From a checkpoint of a small self-supervised image encoder: muon at rate 0.0058.
Rows from block 9 of a small self-supervised image encoder, named by matrix and row number. Rows with one number belong to one channel. Each number is 128 + 24 x the weight over its row's rms, rounded and kept within 0 to 255. All counts start at 0. Numbers have three digits each.
After each channel's rows are labels from the 100 images, of 14976, where the channel reaches its highest value: "strongest on" is what is common among them. Only what is clearly more common there than usual is listed. The data: histories of elementary cellular automata, time running down. In brackets: how many of the 100.
# convs1: 3x3 conv, stride 2 (model.blocks.9.convs.1.weight, 192x192x3x3, each kernel summed), inputs 0-95
# convs2: expand pointwise conv (model.blocks.9.convs.2.weight, 768x192x1x1, transposed), outputs 0-95

convs1.66:102110124133113148113162125110108122096121108156143111109127144152075090156100105115113125108130136111110128145102151137137128114103150143130086111113106178133092135131132124115106096151127126143162116130119148150112150110108143118086136115132132080141126153100150102121108098167124131154
convs2.66:087127203098179112125096129126135134086129129123113138113127108131133093113131126116128142118092197137142122126150142132088127124125133120193128130125118131123135106143157123202127122113198155133119084173148133127000110113130116135126126113134139127101085113126137124123122128125150159139
strongest on: 100 turns on (92)

convs1.178:149140140174156193121124097108121114133093106111108149083167150128121101122110118100110149088107094117123085090165095154109112121123112129101108124181150132120110130107124149148116129156131122108093136120115072113127167128147141132188143106094169129137139137091121109123131129172138112109
convs2.178:137185099085065117131110120119130135128128151133158136170135142102186085113126094146139131123129141131156142132108123136145140105175127146170128129095134149109127100092121157119126112134133120121117100179135161120153146122131144124133117119139111126134164162117100090153149126122110090143
strongest on: 000 turns on (86)

convs1.92:133113115105101126114137139134140132164145112120165118096186117158096082130100107142112102127101132159116136076135149109135110135128119081096112113105082129101144142153124122134136166089129117117141161088110148175097187139108127190125149092156119160143143096107132100139096104119119125141
convs2.92:163136132137119132135124147119136126142129138110108157113116135124136153115106147114152106049166109132116119137101142109120116113089108115154127135104134134106149111122168123122110148130161118164162131149104158113111110142122121117111155105102207129150103152147112089108088157130123121119
strongest on: 000 turns on (86); 010 turns on (76)

convs1.186:118113124121135136157158107086178137156109117106149138110119123133140133128125127127130140094126175143128143102098122092166121175096170164119173124140142145171128179098119118106121131129119146146145128149069174127122149144151185147106101144118062130107109083127092133142147108144110133107
convs2.186:088137157196138154127183135156129118136138153120124118197127158135112104092098117142169132076103111142126136123104129088150120133123121133072140145123151139135130143135123140096115127121170169137123198117207138158167156110153107137114154118123130125121117140117174073112072197130128144120
strongest on: large cells (86); 111 turns on (80)

convs1.155:117109099100118086122185130094119094121123143118141122153097199109171191084144129134111157117132109169122118117107084093118111121124144126131142124140159141076174118127101103169139102105108115134109099143116143128115092146140104085112152152174133067119130072140121115137118133165100094161
convs2.155:108129138090092141126139193139130150155131136133107119088133120117116148139152140096126132146126107125148129154149108108135088130134126116142139138131123148143125131130180138156123120101123150149186118081154096101159133137141051127152129128125109131155147054137096167098083160133122119139
strongest on: 010 turns on (100); large cells (89)

convs1.169:085120141110135104170126145107058127134110174116149113128107107153115125147114163100124097133100100070134139098080118154106080124133109081131148123142094125112109073136155153134161118069113110110135128110130141077136118110121093114140129088140103134121141131143101146131141163129119127104
convs2.169:157132142132114121130078127133118125145129110173147112072140156161124078132164145119143169129132127122105133142119127152135153116187123144136130125125146125109103145162145153139139122132143100129155122126152131132158124136129090112137110141115120138134153088117042159166133150127111128110
strongest on: 101 turns on (77)

convs1.111:097118154129136103143152146116165185089143136099104096128133127150140096108122128131113137164109147166130095057097136135147106133106115124149073107124116141105158119109127177135162136122146102121122183144111138131133161134142135168151151124164158107117115098105140119132136138087141137060
convs2.111:203152172126130120125088118102133122125118136118123110098119073104141153123133133134143130146111121133149128141099118131110108132114138149124140116143161143152121118102131133148117141150185139109130123198134120136146124105127098139151110095112230116144147110119095127112107131135175160132
strongest on: 000 turns on (81); 010 turns on (78)

convs1.122:127098136172142145194109135090053126121113102103120118186138145066111126105126121133114151123152123150120154108100070100138142129147102145107160128122141102058170094120080123108098138151117118116111123095115132087148127098149150095146120159128097104088131085109120123139162137103097143161
convs2.122:105099094155130148124126070121106127118117134148110119148127126155125107115126112150112134156138102093156131118169130130130110120127128138154129124125143107146137133153151127111123131107127155160088162119080136144164186134133093137116137102172071129118133122146110106097101104141120135134
strongest on: large cells (92); 001 turns on (83); 100 turns on (78)

convs1.79:114092162105128125121149124106110109111079110102135170187105109113178106130127144127141157113123123075138130145115122138093092109131152138105168136187174192119082157097133153158133132116148089114115127083113165125151152146105123137154124157134088163117120162123118140118095115160130105117
convs2.79:085099112085086100128136140120133132121127125124110139093123124188124200128138128174135120170105108148114131153149122108135113126158129070138130137129140125159117102111081141111140120121124113144132078173095109163172120103124178099154126125127131129116180062120148144090139104123130121131
strongest on: rule: rule 145 (25)

convs1.36:143110126157107100153145119128120148126139129128149117132110126130093132158099108132088129094171131144109119135133134110123100110108143093123097074137081122165108137119119081107134190092122131143098140097085128150133161145136069063119118139141091134158134112146118167123122097102142139112
convs2.36:162117146143095123124055131128106115120135123138111173131125112129106096147117139151132121129107137124158134097151154112130114138134134130135131119099147112129103107117119111137128135141084152134167158096158115119089125121137163124133115159113138133174114097094119145149102172117150150144
strongest on: 001 turns on (79)

convs1.105:116164132118096096122116126116115093107111107129142118157125139052139081143118086118092112094099113129106124130089128107127149110066094133127121131146138117091099136143118131106084051122119139141146087087152107098144092090098134139095136080111108085114115092120144104109137148169081144125
convs2.105:122153141125129103137139116146135114109133127113128133116126084124130092149174113112073140173180119148132123138124098166150117131065120149145132139131134136108126144113167125082122138108108132164125125124058147164137112131117084123124132125137148115130157118134155097141126110127129118151
strongest on: large cells (78)

convs1.123:119140158163126094161103166094071120149123117140146129165107163122094140138097147149100174105143135107131129075119100143142133120148112100122168144136111149105132077124117142125147099105116133123064117079175120133145089099111179099176120128162106098109139106142141102132130119140128139160
convs2.123:114129092101119111126214114124121121115128127097098151163141144153127163109158145125130137089162097145120130102097130113146147135060137132112124116157113128148126156129110149169149128133133119128178133112139110143061109141106112152127124093116131127112088172100084095141081138129119123130
strongest on: 101 turns on (75); large cells (70)

convs1.11:132122154122134161102108073144105143136144132095054094131162110132085099131139090118112152114185117171127122139100074090109121134122106132126118129138120120121112110102159118152172130116142111126130135104122138132079153133083122087059130096150107167116145092118145148110136130102127116096
convs2.11:140143147128197137125121142126138126126133098103129152137129095177083110177157163135128126168141116132091126146151116136112104137162123102080121127135135112140175127147122131119129134104156110112154135139146121133141116149124095135126112107134112118120085158139114132098074108141106149138
strongest on: 010 turns on (97)

convs1.93:117164139117129133122161137090112124133134131130159126120105172080099147093102146115122126165100129149112111097107115100114092142056143119106147110159097101087098102111108098095131108145101138123134130113116140121094156104119130087143149134138116145102148120154090126104115115157124116162
convs2.93:187108154105072118132187127123116128121124126146119129127126137124166140169117116127086134194118186086145127130102188154105133132123123112080132126118131108146144118154096136087127112148206113141162153099044133121100117077122114143148127123131097130184128168120116138130203108108154115112
strongest on: 000 turns on (89)

convs1.45:135109158130116150121136120127103142109170100143106131144189132136139120134096105152113116136117093133141126105091111131150095117143092153126116143107101112074133187126160112140132132150162143117170151145133152098134196109155122138111174122110130185133139144127161140135120111133100117070
convs2.45:143120166118149113128151043146123118158126129132123126120144113129121072140081149134166139146122116134113127100101093139128141119125135119137127142120161143134135113115149130194132147123153122135123103161109137114095114117136149136137131139113175148114134109131130059119124167133130131098
strongest on: 010 turns on (89)

convs1.14:097110115149141166139100133135155159116069137100158127148115114126111089116135092126144120162152109148153120142107098157108103103132124133162079126158108138108118124117113183110097119187145123100138161172147122138116136080153095092168145140166128092122098107142095146116115074161156126151
convs2.14:106115125125148132128147088133114162148127126139089140097142146130060156116116139099151110150165130124120117142173142124125119135127132107176129121128119129147134117119203144143126127130115000117153127144202101129000123106127150123107122121128152124132172157116142133129173066124125133124
strongest on: 111 turns on (86)

convs1.9:114128151138116124126183132084137167129097117091169136129124129153098145129096094136111151096116103137112142116111106124158127150131127138092097124126075128108088109102126109096147122105082139120136116107120157063117096130185167068107131161112115158163117164118126129151123130150140142172
convs2.9:170163144022170143129154089140134125127127118120140138141134119160154081140129140128097124142109156149136131133138101096101156140150129136139115145141131123150134142149097121060129118120136085155160183046101118133125135121115115129143109133102064139128147121139128150095184109129124150134
strongest on: 000 turns on (98); 010 turns on (98); large cells (95)

convs1.96:086110154149136172126127152119159116158132119098144110126101144142063106134154136115127132151135120139106164124141115128123109097142113084101087117143091099132104111092095125106143190085132107138120091115101169079104126123140142106109130076103104146176107152093081087143141145144150137137
convs2.96:116099142131080122127076093110124136109136136119121136149132183146111146131109118142084122123126111135143139124097110121122172127161137134140119135116108126125084101089188144111116121148178113138159165132147139166100133170137137125131143111134061142104186066110118105134099149121119160105
strongest on: 001 turns on (79)

convs1.51:127122109183144152166179130159119158143144104130120144173139148146132146138162148101138149167105106124096130117111141135114151121144075129134108122079149107167138142166107138150129153157142120126124110125144136140105096114203114099118175130162120091181144076132121140152170162141087111131
convs2.51:169138106124116134134094129129124146136134128143140102082132161101126147152107136103108120125130081110101135136144112126169127120130134132153124126158139109110168146149132095125124130130179168132056142153154131087090112121128162134117135130146112130085191138159159179113064138132138138129
strongest on: 001 turns on (88)

convs1.46:151180166112120133137101129109157117153075127133146150156137124162095093110147150113131133129161134101134129155143104120149116092142164123145120158148085128134127158166158153116103133152128114129101122089140100139148125170122152151098140148158147110140107163145111137138099107139125157117
convs2.46:140129139142118146131071178140093126147111122131166123116136087134092165132121104123128119155187255130133131121153101120071122131140122140153114129127127130143154120117139128172135125132154074126093185124163136120116131133147101120121107099125165129108098063135128136133177119132119208099
strongest on: 111 turns on (95)

convs1.144:102107120094118108077139142082041125119075122152126133080078136104126137131090100095090111122124107138126116073107130118124110108149092131104102130093136108104095110109112115118099161113121148146158059109134080128144129120084109105145118112117140105122129076140148114103132110119106098102
convs2.144:088165120212140138125112123120128131119117136121154134109128119155117153140139125109082127170124106140113124129131162094111134129110136139101113143052171162126127138133072108139130122161095107110171105109145103073133127109117169135119142110149177150131184145108145063127140141133118127143
strongest on: 010 turns on (80)

convs1.69:138119110136150118105127138078148128132165141098136116123149129170097107074113126155126156094144140109132121130105156079151167085087117168125104144118136116112079156098091090186104126133092106114152127101128125141162093103118156109102132113099123116126114162108097127160135115163142141115
convs2.69:129153143167168123124054126128161132163125128139130138142125141124153146148117104115120157199125082120143126074099120110111118143144122134107140132111133133141123144129101160170128134122199209121139104120094144130093147153125118109154125111130135135135170113113152099130084164132145121114
strongest on: 001 turns on (84); 011 turns on (79)

convs1.48:146118114115117121155146134122099093119106097085092133131151141098136155132130135122135154160121117128087102131138125098137098104122107119129155150123136154101130131087139143083132154125106126092096164120151160146091111154102111178074157091124177194121148134119141133130159069117146138140
convs2.48:196081156092119108127067127146137125139130114114112182106136181133164167128065123138145120184094156139146116147133127157118095125123126143130119132104112127144136134131081134067129120142160087120125100158140141121174123127105113130119129145151157134184106085108149168138116127126122168159
strongest on: 000 turns on (83); 010 turns on (79)

convs1.180:174140137141115105149118189102126127113149123097097141098179120102131131125115140142079183145096112094129101124128155094111127113124136120136119143108134126177135204125132147108139185130118127104156126126129139130117140080163136098104132089163151175104129135111106143112113120120142090121
convs2.180:100176063082106122123129144134117121094126134107124116116124165109074255114133120123142096126091096129155122112103092131193119144135133147077132126146113136131136133132123162117134125137149051145113147096098119089085127085136102135109149107119090129123029138143090147133135111124144125107
strongest on: 100 turns on (86)

convs1.164:103105094142135110158153146105145126146111121084161126211114201114118158136107092106114119098150134154137125047096123126154141123138133118096147121099153119116165109114113138172171117108139132136126125112144120120111089144186136124124123113151097095150119147141113138135109116167137121112
convs2.164:123119134188107103129115103110152136129124121124143128112123123109135107113120106121130109088136116138127111139104152116150160124145133135120127127143099122108122135098081095155128127128065115121165120104094120144149126135121118115144136147136135120192111141112155106123138118136119135159
strongest on: 010 turns on (100); large cells (94)

convs1.190:089124122130132129153142140130138122142110125136106134091121090131114099143108169120118071156161141140157126095084168103108158122149073138093131156151143133128136127121185185125095159084125144156110092110148150147114134135162143120125157101132109105096133141133113111144116120105086143120
convs2.190:121117120103066109126069164135115133138123139123131139140118090133109140147115133120132122155118163121153119079127136117164115133103117121152132132109157155121121130120178152078120123107162118131131136148067132100139143075110111112150117133129085136153144121139182129138194134130103187147
strongest on: 110 turns on (81); 100 turns on (76)

convs1.125:136118091149153154152111130185132111136129103122098111126108123141123120133142152126139172087120079153133165112151136132116101152132152135111093134089161145134145126158137090172112128111138118154093161189136119168097163110070141127153121125153083109103162121141123144120081127101132111099
convs2.125:120147140098115146128181120122117136141141130141130141118126162157121156095154133144111110076128106133107131115129119142143141129118135138137113137123150129113106115111091130066133119146126164124117102047157113148118119128141168116140175101129144126130104149120145109160108182125147114102
strongest on: 011 turns on (84); 110 turns on (78)

convs1.31:134130112108133130122169119084106140140127100170109153159111112128066143127144062114145124105100142182112097140121182158117149113101124101124103143072100093115119158115103103091150143126121152082125116113109142170089129127116120099158108103153101131114115134145107126092120124094112077155
convs2.31:148136151138104129128166079110125111147137122138111135133118139126146132168136111139127150117151115114133135133105140110107125129083133103126122119109108099158121128135194153105116115116099191154138130051048140105065143123134141147142099129115130105084132157115170179154128107127103165091
strongest on: large cells (98); 000 turns on (87)

convs1.171:106086101147153096135136131115141134128108075107110134160146106095185101139102166092138120167131100114150139145131084115119135121147127083163162100108119142118093146114188128119107138128079131143120185114111148176135132091087143128139154129130151133053130121135137141166160142115127122132
convs2.171:097118119104147102129198149147134127130122127119133105086124144101103069137174121169115110151155160137141128097111141117108112128110120123063099120113112120092134116142131142097141130121143191134128075141081098090166121138135151124126120122136192123142112075108119112116107112121123120121
strongest on: 010 turns on (86)